A small image super-resolution model, trained from scratch: batches of 128.
Rows from block 10 of a small image super-resolution model, named by matrix and row number. Rows with one number belong to one channel. Each number is 128 + 32 x the weight over its row's rms, rounded and kept within 0 to 255. All counts start at 0.
After each channel's rows are labels from the 100 images, of 14976, where the channel reaches its highest value: "top examples" is what is common among them. Only what is clearly more common there than usual is listed. The data: scattered letters and digits in many colours.
# convs0: first 3x3 conv (model.decb.0.2.convs.0.weight, 96x96x3x3, each kernel summed), inputs 0-95
# convs1: second 3x3 conv (model.decb.0.2.convs.1.weight, 96x96x3x3, transposed, each kernel summed), outputs 0-95

convs0.9 [ 77  67 140 100 134 176 142 168 130 132 156 176 194 150  92 179 120 105 111 183 169 103 141 151 137 127 160  90 128 173 157  80 148 160 183 103 143 131 123 107 147 152 180  78 130  80 157 128 103  81 102 184 111 134 147 118 102 111 200 121 121 111 127 131 130 128 137 116 161 143 183 147 139 146 143 107 130 123 108 198  95  99 161 143 141 175  73  95 143 147 162  81 182 176 102 106]
convs1.9 [144 181  98 123 122 112 130 113 116  86 137 122 131 116 167  77 123 159 108 114 102 136  63 106 163 149 118 172 147 108  83 174 123 117  29 125 161 112 143 158 140 186  66 116 147 108 156 115 129 167  80 119 175 111 113 136 146 182 174 139 166  96 117  94 100 166 119  80  69  97 108 125 129 153 101 162 114 160 141  82 201 103  97 161 107 152 188 154 123 103  99 167  92 113 158 138]
top examples: the character M

convs0.8 [124 166 174 133  80 138 101 174 132  33 194 145  90 149 140 141 122 142  36 168 148 124 171 140 164 138 169 145 142 157 173 127 122 141  94 138 150 171 133 112 126 162 155 155 104 159 146 131  89 119 141 110  94 155 134 100 158  79 146 193 161 160 128 116 147 105 162  99  73  70  88 181 104  77 111 117 119 135 145 148 135 119 145 188 165 116 168 129 144 142 113 117 165 105 102 177]
convs1.8 [152 104 103 127 140 128 134 144  63 232  82  97 127  85  86 123 167 144 172 144 112  73 123 119 119 115  99 109 145 126 104 138  53 112 213 139  76 139 104 156 134  89 129 153 143 145  42 103 175  86 117 101 149 170 130 125 120 111 130  89  96 128 163 135 107 115 143 105 128  99 149 118 111  55 155 119 178 121 119 111  98  94  89 143  91 119  90 153 131 162 112 125 106 131 146 186]
top examples: blue

convs0.23 [148 118 145 136 155  84 152 105 139  81 106 115  90  69 139 127 113 147 159 169 161 111 142 124 154  95 168 100  74 119 137 172 105 119 103  25 152 150 159 140 136 124 121  95 156  99 100 145 148 180 113 182 152 170  73 110 189 119 165  94  91 102 169 150 158 108  77 133  63 128 150  91 141 130 161 178 123 151 168  74 181 137 163 120 127 173 107 109 107 143 145  90 120 121 119 183]
convs1.23 [ 74 137 141 127 122 110 111 198 111 171 143 153 156 178 120 167 117 106 106  64 123 115 100 105 156 145 146 123 143 195 183 162 130 174 163 153 119 131 129 167 128 151 146 126 114 166 206 165 109 104 126 148 184 127 152 111 116 157 147 185 163 174 113  99 159 121 103 109 106 144 121 180 151 112  63 110 111 133  65 175 154 156  58 139 155 143  85 159 135 109 156 165 167 155 171 102]
top examples: black; blue; purple

convs0.77 [154 123 147 131  95 126 126 127 177 199 138  87 146 129 158  97 150 136 146 120 131  92 106 114 201 135 149  84 132 115  73 191  77 129 134 122 124 106  98 108 131 121 107 112  81 149 111 112  76 145 196 201 173 117 142  82 157 146 133 138 151 109 178 119 141 103 115 112  66 120 160  86 103 169 124 116  78  89 101 104  59 147 183 127 147 125 125 130 110  95 169  93  76 165 139 188]
convs1.77 [ 87 151 107 115 161 194 113 110  52 125 149 128 124 103 149 179  94 130 123 112 116 110 122  98  61 112 159 167 110 141 181 132 161 155 148 142 150 178 129 137 137 155 135 154 112 169 149 104 150 132  91  89  45 127  53  91 179 131  91 122  98 141 157 141  76 117 146 134 140 131 118 155  79 147  84 138 171 121  97 152 199 110 115 113  99 137 146  98 183  95 152 115 189  95 122  71]
top examples: brown

convs0.18 [125 132  50  96  66 109 178 142 128  97 157 171 161 120 143 132  81 142  91 189 122 138 111 117 127 111 112  83 126 152 123 106 116 136 147 140 123 154 137 151 142 142 108 141 149 110  60 164 107  91 127 105  74 131 117 139 157 107 168 101 123 166 205 176 182 132 121 117 118  97 131 145 119 131 136  69  84 158 163  96 164 119  75  90 186  64  87 122 135 111 163 104 188 136 192 161]
convs1.18 [151 124 167 126 142 117 100  88 100 134  92  61  78 100 167 120 175 129 159 147 154  90 104 186  40 116 135 156 114 133 150 133 175  87 117  94  54 148 152 106 115 118 123 133 126  94 145 123 188 147 144  93 206 116 161 125 123 178 107 131 141 174 130 123 158 156 139 162  80 137 110 180 145  78 159 119 130 120 148 124 138 153 108 192 139 142 160 150  89 191 139 133 107 124  62 161]
top examples: white

convs0.86 [135 152 139 146 137 125 123 142 172 118 135  65 122  58 151 182 163 113 120 183 166 131 148  88 139  73 102  94 140  93 137 175 119 144  87  86  82  97 161 160 137 169 134 165  73 106 100 135  95  60 147  93 143 170  75  49 160 125 143 112  98 170 158 137 175 140 160 136 143  88 140 203  97 188 142 136 167 142 126 140 146 140 102 152  92 169 112 140 108 145 143 128 133 144 124  86]
convs1.86 [139 139 150  80 123 108 120 107  94 141 141 156 101 147 156  70 125 104  73 113  81  88 134 146 115 189 116 167 141 136 120 158 147 136 142 145 125 163 151 113 145 173 136 193 123 101 107 187 205 144 134 121  99 118 124 111 140 148 103 110 189 142 118 145 100 118 160 127  91 167 155  74 105  79 127  76  73 172 145 118 119  92 190  58 178 140 167 146 192  78 143 141 158  79 137 115]
top examples: black; blue; brown

convs0.83 [139 168 107 147 139  89  85 143 112 151  73  95 169 160 132 118 147 104 105 107 163  84 136 118  87 118 164 116 115 108 162 170  70 114 152 130 133 113 120 124 163 150 149 115 100  94  91 112  86 114 135  64 156 125  93  10 140 108 116  60 192 174 160 110 163 140 104  71 138 131 147 111  85  96 141  94  98 110 116 107 129  97 128 158  65 172 117 124 160  97 165 162 162 105 128  92]
convs1.83 [146  79 164 116 167 163 161 152 194 121 136 174  73 161 116 154 143 118 135  96  95 116  96 108 168 140  99 113 164  85 133  80 155 152 103 163 148 195 145  99 115  99 173 137 162 189 157 156 136 157 106 147  58 117  81 147 173 162 118 145 124 106  93 105  75  98 165 143  91  84 152 131 100 153  92  90 179 128 138 159 150 199 130 128 129  82 164 136 148  84  98  86 108 132 111 145]
top examples: brown

convs0.70 [124 162 172 146 134 132 203 129 105 171 113 153 115 129 118 134  89 140  96 228 136 125  93 144  99 115 126  87 107 119 117 144 127 121 185 139 179 123 150  95 121 158 121 138  39  79 122 138 143 131 118 160 186 211  83  95 147 104 118 102 110 126 197 144 190 114 134 114 106  97 144 157 136 158 125 182  94 116 166 155  59 142 110 167 131 157 107 138 120 152 115  98 147 129 118 176]
convs1.70 [208 143 117 133 117 140  99 104 143 122 118 106 181  79 112 138 142 127 106  90 155 162  47 116 134 106 128 188 145 128 139 106 151 157 109 110 137 176  88 125 149  75 150 130 135 159 137 130 151 128 120 149  65  47 133 123 105 141 147 147 163 109  96  95  88  98 169 141 156 137  96 114 114 114 113 185 137 111 178  72 204  84 149 143 150  81 129 153 105  89 164  85 144 138 136  50]
top examples: black

convs0.32 [131 125 149  85 141 139 142 117  64  56  96 103 157  91 157 160 106 134 108 144 171  63  79 103 118 148 152  80  89 113 146 118 115  97  78 112  99 191 105 189 175  80 100  92 195 149  98 150 156 116 128 148  81 109 116 125 144 126 184 111  62 127  99 102 143  85  78 159 110 112 122 147 163 138 164  88 143 116 152 140 135 172 133  89 167  65 130 165  95 124 121 103 121 157 140 126]
convs1.32 [123 156 130 144 180 118 130 171 142 215 138 163 163 159 119  99 127 161  93 129 174 177 175 138 145 158 105 121 219 136  93 160 153 143 175  76 144 125 141 144 125 154 114 165 105 109 160 165  99 128 187 130 215 150 177 142 143 143 149 148  99 128 165 158 165 143 199 110 143 141 125 146 139 100 140 119 138 125  84 178 112 148  98 132 145 141  95 153 142 148 113 201 165 118 110  78]
top examples: brown; black; blue

convs0.25 [131  77 143 143 179  83 124  71  94 108  46 146 142 173 152 137 153  81 130 154 129 113 114  52  92 156 148 112 112  66 187 139 130 155 130  58  78 130 146 108 147 134 151 150 100  96 141  99 155 119 128 176  97 124  90 111 117 114 134 175 114 158 133  90 175  93 104 136 158 139 105 120 135 177 164  78  67 156 115 134 149 169 163 125 128 138 173 160 131 121 104 104  63 175 135 156]
convs1.25 [108 141 141 102  79 140  83 127 149 123 140 114 153  94 182 141 135 143 112  94 132 152 177 159 197 133 112 136 167 152 118 126 156 103 141 148 127 129 152 144 138 127  82 129 156 149 134 114  70  86 117 176  82 144 152 119 134 125 113 130  80 100 108 199 115 183 179 100  89  57 198  95 117 163 123 200 132 114  63 140  87 131 186 100 105 142  68 104 114  71 131 134 127 129 146  78]
top examples: brown

convs0.15 [136 145 121  86 137 112 175  82 153 170 120  48  52 134 153 142 103 172  93 105  84 118 107 121 111 101 131  24 157 113 117 120 124 105 140 132 135 156 129 121 115 119 111 107  89 124  71 147  85  99  88 123  70 151  76  92 111 126 108 163 112 125 128 160 141 130 131  87  91  66 133  95 130 135 152 134  96  89  48  67  89 131  62 113 146 119  96 129 130 133 139 103 134  98  87 149]
convs1.15 [129 140 174 172 187 153 152 160 159 115 116 174 211 140 105 129 153 151 134 155 173 161 148 147 163 129 181 188 166 145 104 132 149 173 126 122 197 138 160 166 152 130 120 145 157  89 155 188 144 175 140 143 141 192 107 120 144 101 174 139 109 138 129 134 105 109 171 163 145 126  96 169 158 138 153 107 183 104 169 153 157 143 161 143 193  62 129 122 123  80 146 149 189 124 123 133]
top examples: brown

convs0.38 [122 124 129 126 110 156 132 126  91  49 149  91  68  99 147 145 159 112  56 125 128 147 129 123 176 162 131 136 141 122 117 111 117 108 176 150 123  62  74 127 175 191 158 138  57 121 133 143 113  62 149 130  90 147 109 157  93 116 152 172 124 160 147 117 103 169 125 158 129 151 140 120 140 125 144 121 149 153 144 146 136 172 216  54 154 114 119  65 172 106 117 138 144 192 130  81]
convs1.38 [124 117 121 138  84 156 118 110 147 208 133 191 131 147 195 153  75 178 156 104 105 161 140 157  94 138 135 145  79 150 131 193 158 133 111  47 166  84 161 158 174 132 104  83 170 115 129 133 147 131 152  80 132 167 102 124 134 138 134 109 116 116 120 141 158  74 109 104 127 100 140 133  84 129 129 128 100 121  69 158  69 119 140  87 140 194  84 158 102 175 129 144 122 107 191  92]
top examples: count: one

convs0.37 [114 156 164 133 110 147 150 196 175  70 121 102 127 103 134 162 184 165 125 135 136  94 212 137 167 147 118 209  78 171 166 132 145 116 114 138  83 159 164 136 151 143  44 127 140 137 160 113  98 191 186 171 174 147 133 146 109 152 123 135 112 100 117 152  82 133 152 170 182 154 133 129 133 168 146 128 127 127 168 112 124 147 154 145 170 170 164 137 113 179 154 130 124 111 172 108]
convs1.37 [131  57 132 143 149 109  83 145  76 165 125 161 144 208 130  94  58 148 118 155 122 147 109 101  78 144 134 120 127  64 120 148 151 148  75 129 123 150  85 116 155 134 139 144 101 162 139  94  98  77 129 168 110  91 108 153 135 141 111 115 128 130 168 107 179  79 160 172 107 116 148  99 175  50  92 138 103 133 110 149 109  99 105 102  71 100  89 111 152 103 108  78 151 164 174  68]
top examples: count: one

convs0.85 [113 153 157  79 119 127 143 123 118 119  98 119 102 105 130 206 114 118  83 116 129 109  80 181 131 107 143  42 119 116 119 156 111 102  96 124 162  98 112 113 172 115 144 163 159 155 148 149 216 122 152  78 101  60 150 161 130  69 156 128 147 175 108 119 118 124 168  99 120  87 107  69 131  74 155  68  71  45 151 158 146 148 123 109 169 121 126 136 132 155 103 102 109 133 112 126]
convs1.85 [146 146 108 153 177 119 130 151 122 118 137 173 121 144 140 108 117 152 165 156 166 188 154 157 152 138 152 176 182  94  84 141  94 159 173 112 129 162 148 149 137 166 116 119  91  53 113 180  29 138 121 123 106 158 140  66 188 136 146 119 104  94 140 153 141 113 102 144 131 157 174 196 179 188 184 157 121 149  83 141 114 116 110 154 100 136 137 165 122 174 115 140 101 105 155  87]
top examples: white; pink

convs0.17 [154  82 147 138 116 138 116 132 142  67 158  65 109 103 145 165 101 222  94 114 107 175 166  58 134 152 117  78 147 116 141 126 116 140 136 170 178 140 143 112 190 181 133 138 110 118 170 142 130  84 112 125 123 125  96 116 140 115 141  88 108 135 132 126 119 143 112 121 162 104 133 114 134 118 155  99  85 151  92 114  60  26  83 147 159 132 110 144 138 166 113  97 177  81 162  71]
convs1.17 [167 126 166  81 148  83 180 144 160 145 106  97 200 141 101  84 150 108 101 148 154  91 127 141  89 128 140 169 100 118 124 130 117 117 154  69 159  47 112 137 113 112  75  95 116  76  78 146 133 154 141 118 163 113 172 117 163 162 130 110 182 165 139 137 127 110 149 176 110 176 114 168 122 129 141 169 177 165 178  92 171 188 126 144  76 110  91 142 116 115 131 164 108 130  79 182]
top examples: count: one